python train.py --image_size=32 --dropout=0.05 --steps=20100
Rows from block 4 of a small image diffusion model, named by matrix and row number. Rows with one number belong to one neuron. Each number is 500 + 40 x the weight over its row's rms, rounded and kept within 0 to 999. All counts start at 0. Numbers have three digits each.
After each neuron's rows are labels from the 100 images, of 14848 (inputs lightly noised), where the neuron reaches its highest value: "peak at" is the part of the image that holds the peak. Only what is clearly more common there than usual is listed. The data: single printed letters, digits and signs in grey, bent and noisy.
# fc1: MLP up (model.blocks.4.mlp.fc1.weight, 1920x320), inputs 0-106
# fc2: MLP down (model.blocks.4.mlp.fc2.weight, 320x1920, transposed), outputs 0-106

fc1.290:529456491523530489506514509454525470471517495520466455475522462479437459503518527500526454527469522482476470470512434554472533535485509532530470513487497491521545450514467489454528560485507521479521571537476494564469504493510513487514428509418480490522430532479389473536502490466479489493476479406515444523499484533511501
fc2.290:525526492547526495503479476477515466499494455535513490481490535569526494493495455431541637553516506517501517513523548522551473504482493528505472481531486544473548489466540516506511428451480511479487477527544483559477512545455494518433470515481517426494467608532571499499472483447454475494463504553500502529491421580578498
peak at: top centre

fc1.756:501469458469479470507418516490568497534473581532518535531533479512495561449507542550579487527490537505488516469483539492563505444484572491481491517514492417519498482449521500465498475488562499503501513412515498548536473573537550495492504424526505447461548531574569506540543540498518520487496491440509533552482512571532486
fc2.756:463453540442510500501462535497512515599530453497502595490515556487448523483405502443558491469502492533501471452449539509529521488522514517472486520467512462538490492536482500461548510467458504488529436543485461429495486540423478509478451566530414380562522470485487519485480483527543483475501452487499487423536447496444484
peak at: bottom centre

fc1.561:496506454518465563507455529489531424463538481533466490478536473410567499537486509513516439461489565558539451385455479524536525467472521562524461485505493483536515538482508522478529515498552513468535548609522495446534424470485509513545473455433518490504438476472553500503529548495608475450465469553503506507488543535525553
fc2.561:554468584480501531568467524540511496493569493443485536505493475471481462461515567551360431476631491470465493516417488559496496553512531513485571493558480453487506499493496512481495603529437456549523529562509476489529526509493487473439500456529482521506487539451536478488484497463475481519510556504505536479522544396462507
peak at: top right

fc1.196:504464474502500529463513474460554486534444534521534460460525426553528462509483475499504476553528512481478458384465465536478489483473541506510406498482476393528532561507508483476551582474475461501477574568543464517502426457527504417570509427437549484522478538480486504575491500499558476494525450480474476502495465504495502
fc2.196:476431497528496466466489452492508480491474476469492477493466548468531488592520482528458540469445504475487464526486548491465466478486446555476485491512450519549471508574492486510395458492449529531505477482506482527510492533459502525477450496497460371494545518527539495535420497452492514497455516415518509438517479477545501
peak at: top centre; centre

fc1.494:455508452542441499549522510536498528509504552501530505479524522561500428443450457463531520513531477454482545520498468516458419514506503519432559554495531524531509527471504480447583515513457490456502459462492519488476499524431531423526520508500502552448521555538568481543471487549471512502580418498457470526555522569520553
fc2.494:455482504453491456454471467586483509461458481471522487526491494490508468594510493551518496435419506501515507474467500551491480521497464465524546522536459461516528524536460498483571505540560493523400571499457427448524441485528510515512517545557474514545467444520538460542516473499537506477510564559511448543503464495501510
peak at: top centre

fc1.514:510463441510452480540462513520515474466469513515489489471472460498428497507458518460557463547452504608601390505502386498479520525351446513539536529538540463489511467539526468517551526492447522491535512489497511444576529525500471484509509557544500472514473548419492493515512562537539556495504473453489496503544538516656481
fc2.514:535537443471508524477471572518514562573522473535474491519472531498492476461438480516512458514561512447551581497574446560503504508550511497524567485470538445481415479517564471421504494461547548472492504375506528546476494547496523451461574520480486471491486575535479507458437477509479475481560554581527434532441467500431505
peak at: middle left

fc1.278:462476545484512448564524554493485469480551513583509483460532476486487420499489469525443492492481520528513472491427458597472417448503450566490466499512538460532512435485514533435576428558496507490507545519505491461585534502480513424555444484452527514498494482466527487525494515484505465477495414479551433529508545469499484
fc2.278:459544511514587535501474539532476460448521510556490402503525554543457544480480578560459562444601519515513509538498476511590453508490479483510486478484442525485471497468457557561533491542537474452521410507421520600498510496515539515497542506468464498472533503457535510485468523493472468522477429510492507437506520526557511
peak at: middle right; top right

fc1.210:522461521563520467522473478519493486451499601545498452493537495456527517499481477574471475427450534529478514479487456518562469502493530447523528585500537423500504459483481479491520503500507520518415524463535472504561530557448536430450461478406562452468511510473517452532604480456470468493527509462529574519454535507537533
fc2.210:478493504487514545478468496492515534484494527537482481527479512512473586465525488501509467535483481554512494509483507537556489651525465504507591486513404474414448500461561551490529501523487512481532525463509462473461515514509476552494468507488493497403447604552447505509375463466553528504509594525496444501469524471408515
peak at: top centre

fc1.601:487515503415490439559473508471509496526523519445517435511521540499499415519463486549444476479469518531531501491452532548460514456523572516540471514464471496539535479450484516475521487592399571468546477511509564508514485444523503497466511528582433540432475486519545460493488495491479458458455449423576469501573508558637488
fc2.601:614558553520436444459501509488531531409489520577518474529534512568533522411551495520498424477590485467522484536544510536453578557503507541531545464608476466526531430571553527532517494463576562479477535600426489529508565483517511519576502471481540498573542498455456480553468518533552522520499514492564513493534478510450452
peak at: middle left

fc1.667:528501459562484517483552527544587548408510522520451492452476512541493503477511444491519493569474538529576498478491524491585550504446470539430495501494492535566498486504506457553520500492444459436446504458458454480550519503455473471579474511484542551514471543460500495500489466540466505466484439558560510530570484473476435
fc2.667:488499507470531508579473519538481533455469545496541526446552501476454504459533465531515430681515499513438507479454519569485508430466509572524485532470523387538519449486557459489525539531557534544549502517475458623460415509536471497462502504444497502448500584481541527532433513448547474507510480598475510515478506500485518
peak at: bottom right

fc1.652:515448514465492524436500472526554559500473557511551540495509457414458549534445515508419463530504484507471530484501410522520579499462561476479542498431461493560512512421527508478564484466532554504484502438518473543440496529413479541484453528467514524517515566540441488472511478569531505498492630509460555505506511564475485
fc2.652:491474534529473542495549453439537494473443590523497476527529438547464495550511562537468500521495543489474472480478485455564569483472490511464472469475547448524536533469492527494539493573458542458524407459436393526565522500437478528534457545528453559490540569469504450557406554535538462477495567432516381489512448383508470
peak at: bottom left

fc1.60:466607454577493500498484446528583486528492531571488504508510556469523492503417472482414547501551528512520543467506540496445486443474450525519393494461525528507482455546533489438520501465429497525496531586562492436515512529494475492469454488471525526519528507448532469556530499440553495489465549475529490521500487489574495
fc2.60:428439553465627485485511592508501485446532496407511535478504526424527437517495560497489557601550497497497505506492547468406474456514558481459495501444475482453464396516484559478498485497534481529473504505575504453488504541562496528443478470463488589543393455557502460538480514517510487524504491551483478497505565457493551
peak at: bottom right

fc1.41:531474483494488532500470487529500461511497572515470541506517448445468464533474488500529525440436570535486529469537480530595541451512528564421504544435463491510460489457484550502482462450478492467490531572556468507515544505504567396544450480514557423504517466524425523517533474521512518443590534458475555488487569516529549
fc2.41:472457441514525538513543455463483504525483518500474505504509483414501500567517451469493513474464499493489549481550501506496501490536510527476486519494556506492563472504512518514558586518463541560510494450429551487533472442476567541456449496572503537500542463540507512535573496572477513477514446506530575482563404495482466
peak at: centre

fc1.492:497450518474528555436543512441511569469527464482493521477511437385524472433477435494448420466477496504493479479471536492535482493496620554502502517513470482506534527517502511482498479537490533470503501525493500622406472442476472562529545519478535550517541561543539490492490454602622491491482518544493445528507498534445540
fc2.492:443541496488508527530532581388497433524499518482550503487541537472513476566502537446533504475459495519440528494542434458563558425468527386473554491439528518467541476557549491519441539518517525449466484453507462388533548526492483514500425488430540468482454525535478478489462482518532413493492515447460506488477487470509517
peak at: centre; middle right

fc1.719:574530513461444550454571508503507472498503529496479556494479496531584478506485529456512490471535476432489557503423382534384471477419506461516501512517497458488518520491492501479468522496536524470394528560541484492464531492502525543498451451444543500541476535592518452518558492527501529548466496454526540570476521532500501
fc2.719:539508481466464541535485501444507532544460517540525430495505460538473496554506548550476467445491490519487540554558430499440522514490429561513433493569644504515474428512528466496570570518486481538427563516550505506529514508507485476496492483408503466464597491494476488500427507543548491557546500474484444490478571489495521
peak at: top right; middle right

fc1.468:441512474532482482464545473504475502509545459493458457496545509548497559496516453494507557414525524533598546485542563516522459525468520473450515549447496522505515521449444517521487412513529562456488570445476525541496408500524506521503515535469464569507531546448568453450513429458502491460433452511569475528570469462513506
fc2.468:489496542497465447535531457513524531555504519422519480487517527587482445477484554501436484508512492513420496495549445477424574550500521492504520490522524471519515517403519531447495541523456463469508543503527460567514591518573455390488522481493475460470514475488484480440497493631498535497494457483464459494463533435636478
peak at: bottom centre; top centre

fc1.29:471500514541511545488491506528525501523515517484438417488557472511450535510494452509496552529478561494551462505495528516614557461539510512483511547504406502523528547409472536485570518435532495452512520469504478459452455395479535456588451523533507517463530457506475471501512466517515502430501423554509513515541553507502505
fc2.29:460475521490509524455441502485504578537488521514515441555484486435522462563503460518549499472428522489456515512581536558445521469500513451519568483520462497505517451475488513487486493571530495534493488462462476391531461493498497450443560492442511538516571487540438539533541509582439527488496580460538430510534455445537426
peak at: top right; top centre

fc1.448:481543521550506559388505442473537467441489597535485501467523524497519533454432475524499506497473496489476524496528529495498485558461473490509568510530525422495534539548469538456541516512496528496510475475550476537554522553475531520467504494479525516431455456484485452538563502517463487509531522474527548514446620454518539
fc2.448:512484582464483470596501536421481472349505503579493493496488517547510551492540520520509487469534510535493498518458469532542528496493442527467556508432518477469513512578474476503524491475517504532548533512524460441487504461497485573560532512414473545422523525515411497478441488471555503514512534594581419498461449468434511
peak at: bottom left

fc1.64:507476434503532442492552546420510462424574499539474489466548462421546458482497432439486468421426505503490512491459445489521473503486510545486506509521506447513499518488480495473525474479507535488493573436494447479561555537447486472550510512438538538432451458452561451508512489486514489476511491495489547520534518502469449
fc2.64:493486327504456528596528607529485511442539497511492498472507580520449528445493526542529578458395525544523513494510497502407451556505489443478430490501511497510523518387488509574466486517642491506488494547538466442482478546518515406465510509447471533522448469439481514500531486484451594511532438522509533460495541510555568
peak at: centre; top centre

fc1.163:530533536477493539517386532499471495494519503489518469502581504510520507456467535501551503540532474574491362441505481516420534526568505518569454516451455449461528505582489538539535513467501584525533475546547543575529587543535552435435513474541522439504453451473468512512469519477484512487522528438477500453454550541521522
fc2.163:454517498473480502491449485460492571461438511515484513468496550507501445478498484549561457550559492509468604523534493469475472452483573544506518512468536408460555529484445540460516590463499518492499490485499447497593559508484526533498519514477440472508525576570523516438505519497511525490507411542376446533533490483517502
peak at: centre; top centre

fc1.462:509490507522521483472432491502446469484518480504516384457533515517506448468543506489548502533428520611511395476483596534488498467574513551505495539483521469496533542432486502436478522500526490507531504502537512510541508412461555460456531503455465453553534351517540496496557430486528498425547515502529536523535511546530526
fc2.462:498523505476442455487432429512472552533572496528454506483494465510530567544541472453562492478525473472506548524536542458480514504496526516509479465518499446562482549452515493482484496510536491525509456442499443400511501462509519487446578504497467463527543601515473484497474534505521512482514453490484461488536498466458516
peak at: centre

fc1.643:527487558495485510507514542505500455503484497552451524511532483440501413531499536440510459553521525465483500458515546594542432560482470453509578524582482467538513473417448529439526520398482537456475562508474448579476547495459494483507410555483492497496499540543503483498507443421517534466495547531474417529513503469534604
fc2.643:528460468583481528480527466483490446498488511448464599463503501476474486427528455488505460533488506482501499535524436632479431488515534460484433479452514559501457523486518451509616519485465494505553498478534491447418522489532511502279513499529536437512492490538477465525518503492598465506521453526465549514487553466558453
peak at: top centre

fc1.651:559520550525440468397492514484492471551483510532480476492510476460480470428468459456481480552550510542489476503520545502481575439461519530528546527531472538531543509425432539505470458511452537498563484510477479499404493444476547418448479555530512596444496468534511473508505500528535542484482503439537525548521566554547522
fc2.651:566544515455486549540545402446495453535471519455519514540455466458498474519509477458468476555451531448488499510474476450537579493527500402500395516483490470461550407510520514486545462537547515545471485548483527469573478433502557499556418513564490433492490536556490448505542509383520495505483481510536404583507449507462455
peak at: centre

fc1.693:541466460566512532510487521515547544505471527527512473467566456509495528487493435470505497546554520504493409459496461545513456501503541434546418523479509420495521515538503520520508536511513469516490539477614456507487451468484554451477475484445499506462492500418501478577500496517493516507531551513432476497505471488530509
fc2.693:480499507526469494497482547452504510516445523452511533562565466505491472542494484613541513439473531462526477457558591501479428447474492506490486513525533542511480461626499495479441477485542524490441525516478491461482496536492491460504503488565500445474550454500466504491493466528514497484505523440536517466481549510486533
peak at: top centre; centre

fc1.544:510483457532546479517475504419481539471538522518482398483528516542512475457504467519549469424498551539598502507415492454608467522514533479505486597427533516526498465450487541493428508534412536498535519478532537545541459466522439524523483509474572481575470465458460480459563441529533502392458427441569450531539501518483474
fc2.544:500476548501473563460511491497515524452526499542525531513516514503537488441459597522526497372520484488497475469475532531622487465486462634502569494466534479462478479477359528510503551580453511504453527492488453553439491494506502529501553496533494445540599559485497471474478513480459477501508513553516559489465491505420565
peak at: bottom right

fc1.91:511469457501485482479431544506524464477421565495563430525528502512467478588526537439468454518521516470514523499502488523537463493457463511678454541482435513516512454528485546511440498507491553559516482579512519528478459507492415446489502541572456506471493491550459519469512425549536515404439496508442457519459509491499551
fc2.91:591480452518494538500488491405476474542432549523496550520475506517523489526496494547539505526479474494511570536520555428551558480490515568509458499528462479474476546542555465439532490498417493521451484490478442478458515511514412464555557533562499589491586550535517533495475497486395475446499482491518441507551549357433423
peak at: middle left

fc1.705:517585534567455519442494491468496465499420528526482550490502507478471557413481468413453513526387511547502474470489522503438538532438452515492547503538446493536515533439466511499434487548516515507506530533499501462463531507468540473535573540544468534531509469533519493481515469425505542487500562522522490513562544515472409
fc2.705:511507519464536479546518456549486517477551515515487569519516483568466554467528440502503522544586485517514509491478542517470488467507454526499399475512624493507478480485489495486476592530495531488442573548524456565547451437492536379458451542542482530420514491530560474507452486609549546503516511516567491438534505446466499
peak at: bottom centre

fc1.2:489543443443459456517526478478563446448463531476515455498502495474484429442432536515542482468448505457504527462444440582486496458455507533533508505515487510561495564493514491461448518523509540501516474474448557530457447552542459508571542493507460479447490499474539458519498489441550514511512442477442504553520514542589511
fc2.2:485507509500396553520480506443511463480482502502498498468537423494432521471455439519459540556477489498493514495438501573494459648509513468478491507556563608460519524542550509464455467411536529543446576510479465537460488457503522496481494475457489528492452584486498499515557522477560533494516518529528505497489504451408455
peak at: top centre

fc1.119:534453557568510571411457501496486505494446543578553492478509467447511538466525501517544521468489535464513502491548466485530475594526491501544480550530550509520517526517511487458538502486543465480464478571534476507574448478418523567526460476506550534537541466518448506494543422499453468459460520552514446540518582543534541
fc2.119:544474556464502434567509510512474535473539462535508520539474505452519438456503502464527552461529517512519499481485553517543464397472449558477409488531538513509529521474590463527515499491508514488527577455512402449569398471477506489431515446540464441499510520481483529503527527431478531470483465481547580411526448539552396
peak at: top right

fc1.750:528555596538486499448497540486540452493488568488521509496504472486516447472459479501513527450575520506487506512493519564501442519483521476529477483522522497523554562482489527485527458556553516469526524533520489478489501538465499496502529491561498527377498471457547495537527517438507496457488549398507490506504518517598542
fc2.750:460426506555574497524509555440473516493519519523485528517500528535507471487470597520501513391391484485506489530488410543472446390453460405478460507497532542507472627578374517497499516512512476518496528517462480548453482434534516518526523510550465461544488460526531474490481519515544542496518482580512510504479530460505485
peak at: top centre

fc1.207:518535487560572578475518496441495511492520523511520533499564494492442536495522508466530581446379536513562488502490481513462545510527484443511499548479545470510560450477429511473472434486585516491513507483541452566516483605447496482494517504459490551435453433477473474491586451561464498487440480570545550510481478464582473
fc2.207:479510571470465515499463482548504467539547524477538470525502496518475495581498510489501429445490528500502513493478505554518521509480540484498450494526442540486469484482643493475556532520490502493404543567568514432492487479509475539450534514447492555452551480502623482503528510534512553544505533528487431521437555406587484
peak at: bottom right

fc1.305:514539463512460567393505502423501466430453480469502469495544494501556441485513412458433452529537530478467473501517552472525521531471579498505565540448439512527540527507478526478498505551399506443547479509499508615487540534438528468467504516592528542503456480497494502518568497598488555474488504460550525526499512524525497
fc2.305:400485462466488444576463568425498482482503478542529500538465486480485523527489545437521530534401504514477488500449450472495461586487455518519468509492482474476494539584481498484512447345548500471429483455448503549469436491525507506507570524600543584536537472506556480479491509437553528531523505563418492498510458606458487
peak at: bottom centre; centre

fc1.427:504536549593501594437511509385506491390532562485539408472580520474519502498462452482538519458469518557497456507471541485498506598474478526529477509496504521515546515528441558460431587516444558455544471543510544464458502506491492488516538531499529466500432463445460443502522526576496523473425429544511541499516609448481482
fc2.427:569508488516480481620456536403497520484494449453498581469498457531495555489451505513474532523515484513493490505466603451510514348517503426516530480465494494500563501528507464490532457408491484536521625474484438566496516453515487511636511531490571543480567442519470515499493489534639544457485486442492440525524446460498465
peak at: top right

fc1.591:485606499509474507512495528535530489524433499541490534473507537447464510546446526542462418544550511527526510505530423492532499471501468491491583513525449489543500507445461581486554525538533489503554468480533492443526448476467450543513504544521438504454500476499531484503555487490510643472541551553470487529549509568537568
fc2.591:462483493407579475506511505524497493496511495560520470468490481455506449521455552528535467538500499518504515473557441485542542448497384501480492502467471527526527518477476501525522587508509509483528490486474528515453460493523467489485453519420548501481544532519532480520451512494460518530522536506496435526528473533450426
peak at: bottom left

fc1.18:519489532547582530448497545506474527490532509611573531455476476506571514441506497506509506467473500507485487478553404526518510482533529527504478550470490471503490481505516478475526565497517490468476513566486448495555463496453574559534431473414592524586477469546502493513529455550485514475481520538549483528535523546526454
fc2.18:507455485472516474520489469496493513526452449481514523491483449462508504484423471480521468419522467464509496479574541544530498488450469498509519496540564578542505482498517563508488515558465544476512463471512474517592375453457506502476517508464526530542506499509500496492613478510497465478519550432502555498525529541511467
peak at: top right

fc1.742:498512532448527525525602515452488513478539459538485441469504520502565404528500519445524502480502512444486525443519476577493505487519470551504480527526465486557524502497472437493471529445483517516532513489466486462517508502496558472559535418473549514467428501450530442458458388505523490480450520523522440561568515537555562
fc2.742:550361432511553480531508500349497441430494493469497472503479491475516547545500470516439420542398546589484491488487488501522486497501518527480486508495550455499482513472467431495487502448478524522507537482551456502524495570503481578426514476453489519442503484509488493510564475503516606523517542597488522507554431455558498
peak at: centre; middle right

fc1.417:466480591496538502556533436403520525547497469478497574464497498464465516467474509584463518436469522496498513479540496464622530509495536475475488494472511520539506544503506471509518497475480538516511503484467528461464487489465529548525499470512492433493468471509566455495527533433521477507461528596558665526522469506416492
fc2.417:546557413512542553452529417518540488509475514474480467501468515495481531502458464550518486463499490512482465517520531471559504497543470421474468502536524490552455534459505518508511473481500532473463521464524443399469540485486490499551558483547437354464508556478536494518501450438446474478478496452590421432464486501520525
peak at: bottom left

fc1.176:588481510567472516462572488525555489451448508524486539522454442487568511475340475432427498522490516488484562496505470460512449524387476503451458482480492573556506480488468456472481504463490517458468501507473474501464516510466460475519441500548482523492446550538466452527495506512454532528511466530445506556480559487455428
fc2.176:525473458502518509489429517508507557469537467539518491495494459488492540560528475481519486559450483514515548482506539508539475515521460505500510481455521392509512479510478487490518594492512497488548510503495506571483499487461477539449468521498481448469519547506514508453479485544422559508501473453451522538527410498476592
peak at: middle right

fc1.310:515456519487478501503479534440513394486454557521489535496508505556464502508529537480509540454532499498507498504509468518441477502405470539603511540516532432484531517546497463430472485513483529552540513536542549528519442549533449443535532493476447453397505520504502475504563493486525511500484519489506479525489537582505620
fc2.310:552572483534483514489494517497488468573468524538535529505501541512469436494539433523555446431490518509486472506480517514496455503505517457428553469530592501523500552543474400465544534491568485435482534506495408507480495486526477442488471474480534438476526530573471517513421488522458464493543514531496510512509469467511483
peak at: middle right

fc1.57:523516450478453441498455481563542455565493526528460523484523486476440468526469484545442475596510556546474471499495452602427434435497471471489531504561462510526539519404471546506487448457471518441485481498507489528483468487474474462528476531505434575471487458550504495530518539556479507462571474490447461552529545515491576
fc2.57:525512465536481448545495396515522503453505529488484474487510504574479531503556547531454531547566518530511487560503512567574514509472487545494509516474421528507511453527533495491475469473502474488449444515501491548516486446523485604426445493422510546486525488497540498461490518494541479500489493563514490519528574447491389
peak at: middle left

fc1.590:514433532480513469437530541523515460443463510502547548426460466490475426427490468449509488430529500447511469537524489518539497538520450497565472493448500534451556473495493486514460475499545477478419481539512495561539530462511499554519484528465502515501474472481463511486561541535531546534501495531543497481458508524497504
fc2.590:498464449516511553519524611530464562523467441459505530492487474483559504474456519494544533460464472532527549513516501537583473399506562496508466490495503482504479457486492504427459577571464498509428581508480433593572524515527529432532552489535625444452516461505524466432483524579491478505501419466464549534417587460476565
peak at: bottom centre

fc1.551:535515465549465578499464462502492490444554508558503427455555478465527451560505519457377448431484519572511450470486488549448483501513480477517503502411472427506529483493498512585410483469510534475557463518547474535508518482484489436509537497510493511494466440522446466509536508504517565459488494583456500487507512508525512
fc2.551:420426478557538573480536555557512472419526509545517484445491530497489535448457515489509511438472513502516465472516494495506400539498441487520517514517495537554449473574465497616511518483519493548467490503455465499449455617531501500515496493547536445460522479569469513519578484470524527487516528476511549456489513516520470
peak at: top right

fc1.526:505555558538488467514528579554498424506482575495541457475473543510504459519439487463541457504490494533506540504459448520472460517418464484488460537470573521540476444484483462467425546520414550525448496517512532467571525504526482530557467498484483508470477502430497449515517518590539476499545404419545453539484510463543529
fc2.526:462494450530519547478504517560517466446517572536458498557499491525533514524510446460492527464412467475498477535463445509468533517493438494505379511504550529452467532424490451472526462533539496428434555527480491475488486456519492505658564504514532520492535516557509504523529516525407513513486525504532446517470554591480530
peak at: middle right

fc1.615:524513542538521450490480495517540504538528590518522481487558481475526456512460481459539459474478523534460520468519489538515461471475509490459576534541525527524491410533465515443546510407420526451470492505513447460531483534504498450524451453478507543496495534529475511522479508501482489462565533539447464519490499511509556
fc2.615:440482419495522473519515512515535515513534484453492510448515530466497533495484546453483545498574525485486525469498508586449514468488525560527445517517483469460525577530498513531539488503423503576527416533464514494439424544495500526482548457426464540459413495509555493474464522443473533528514504588500542474510473517489555
peak at: middle left

fc1.19:577467453520515486484584473500516499536501501499474521497504449526474514466421502436474481457492537490498529504485425473484464484399528479470521488433553543542515512528472452531497521403510526434475535534474481540454496477414481507478438540503513530414502565509488434489554476548555522538429535541478493559466587482499459
fc2.19:523486485538527483468441483439518546487497493436506508483499551499493499614490479452517539524583483533516526498497486492562542482520511476550517476501502435494491461456514552497546587498426488511504503561473495612561510451530488495435524514538444441431477505480563491461446510516476567523491480533499519584528399493540474
peak at: centre

fc1.680:477494507548463513480516527481556472484492514525485561504523411486549508470481413384529516524443561503479479496509523451507511369445490531525468525443572547520477430464475498496449582514473513488509585551621476467493482538468520439520499471503576468500528516528475521562559515522556515491511532478513562503487536513526544
fc2.680:523533383461497401482517541540504502506454502565525513481480509438476549494518541484504568588518482492512491517504466449532505520461523559500426475532527480518484501451479466563464434465537482477462430534489501507505481483475494491476525500461548475412506415518426509497521494486471454532516549453551512526512496568500464
peak at: middle right

fc1.507:506538459547526555537576567463574341477477521530511481453497501542560447445423473409506510405505507496489472412500504529506487502465524508502456507530537444535505504513494499463544535415522495460508544564500472421532500545507519455596506438517519499483459522444514461533507495438517497487531446542498474552521570492514564
fc2.507:550440554485533497409448420469504488450518517536492533506515504480519530568500462478512461536516489481527485509495544530544548430515548536555598505472480488514487502527430492553420530529594562512464545549563480589452429482500536439435477498462529631482445565500559526476445463506597465503474560424530469495497603452519478
peak at: top right

fc1.285:561476507519496451527536506508527524487508517514480418496543476517439500483457483510500462543572522513490511450469451537532388497472549523491545551476514528542514487527465502507524541481474529489541531469473493637498461516484488448524454504458476506423468518479484455519457501560444465473538437402462466536499465536476518
fc2.285:468446445511434430482501431546545443552448512471499515503497473462493484515411386464552486498446491489513517497528514460462490485519455536547467488534548551422453510499532513549461486467550509430448521489521462505567463564490542456497451516580470491544427523455530486461501522519475477493484473561490601569456485554551483
peak at: top centre

fc1.170:535506407517482475529494533481522520424548565540559524472502511541480526404473523526487510505408508541461454507388487534580511480478545508573457518481508517495507479490504489519463615532449527532483499474523569521481486589478511468548479538518473472481391497556473478527501513449481498497521438433521538485466565580549496
fc2.170:541512506431482457526482508492495500544475517416484496470513474445503607427434503501440545538572500492487520518485483446473493466530532550500534499527438488528512526479530469522468495461569520455480601549541455521522536556502522400519519490511591518612516431469549517471470512443526435509481502555452538501477523440516484
peak at: top right; bottom right

fc1.535:486553508505511509516465477476497479510503456523539469520546481493456520519533523450463440530577544505499461446496454548499531466484479477563546546523367433505538524438509492506520486481505522514553461504505484542518523502509488480605525456529529453564524409477485482520525460493539544491477547483429502512588545587534517
fc2.535:467553431450514517488580548448497488516469440552489541500487516516483619575495457494492479472463506497494461528487545523530472536486549354490526476539603491505501510429501499490564487576433531478446456496490507533441471394528522497556446488520480499504536465543506496507523486607438479469499498510443508474446474434491518
peak at: bottom left

fc1.632:514545444497450484510457524534513543448513482632486478478530531545511550524482533528520452535563518515575456476454483566511543490530454564529554501513445474486496392428520577404447579525460516495479447524470499461548493450531492507561422523494488472562466512562452474495529477470487518474458463537516555513495483515469516
fc2.632:541470515527480554485523521533474481512483543483515517536505419526449501508484488469533430530465470498521496468536464508507469484534573523513461524461501553556449563523466480504433503633547459429452468477506579478527513512465512497466480511529473526463563539501555503511524542466470550530486507402504573443507484439482459
peak at: bottom left; middle left

fc1.299:540549478568456550458487490512508519443452535523477492474526473519500432540465442551505492454513505482459495521463437593469505460506492514527553532485478436513524466390495555504504438510530509497488468537571493462452510512489481521492515492503497535544480530606471489582559518522495512496495447513535456526472582520577480
fc2.299:511538501466554582527501456459504519499500504478505492479475552496504554471480476437508553487460526512492493498464465508501560500499425488464453523460537546486515525456512527517507483528521516494480542462503472506539513436487480414405481488439539495503411449485512508523534470516476519509495566486510505492500489527503589
peak at: bottom left; bottom centre

fc1.277:486522475575473468558405523564525515501511503532478499489560534512481562478494536524463480427410531552481450510413494560519546523534483504522478478485465479500525481424498534456398511512536541463540455500528568509548446571482505528518577474565560500439455510480559498525555451535478509483499499511459510504459570560558561
fc2.277:478510557476519484538512482543488463473503504466517478505518496530499516493496492478430613437532503504488491498409514430417511455514503505523472533388483488531518450521534456448462497500473513512533479539529483479501526412495496501463466579495465515476528434584583488490448523560564488523536455474465502521510485420483474
peak at: middle left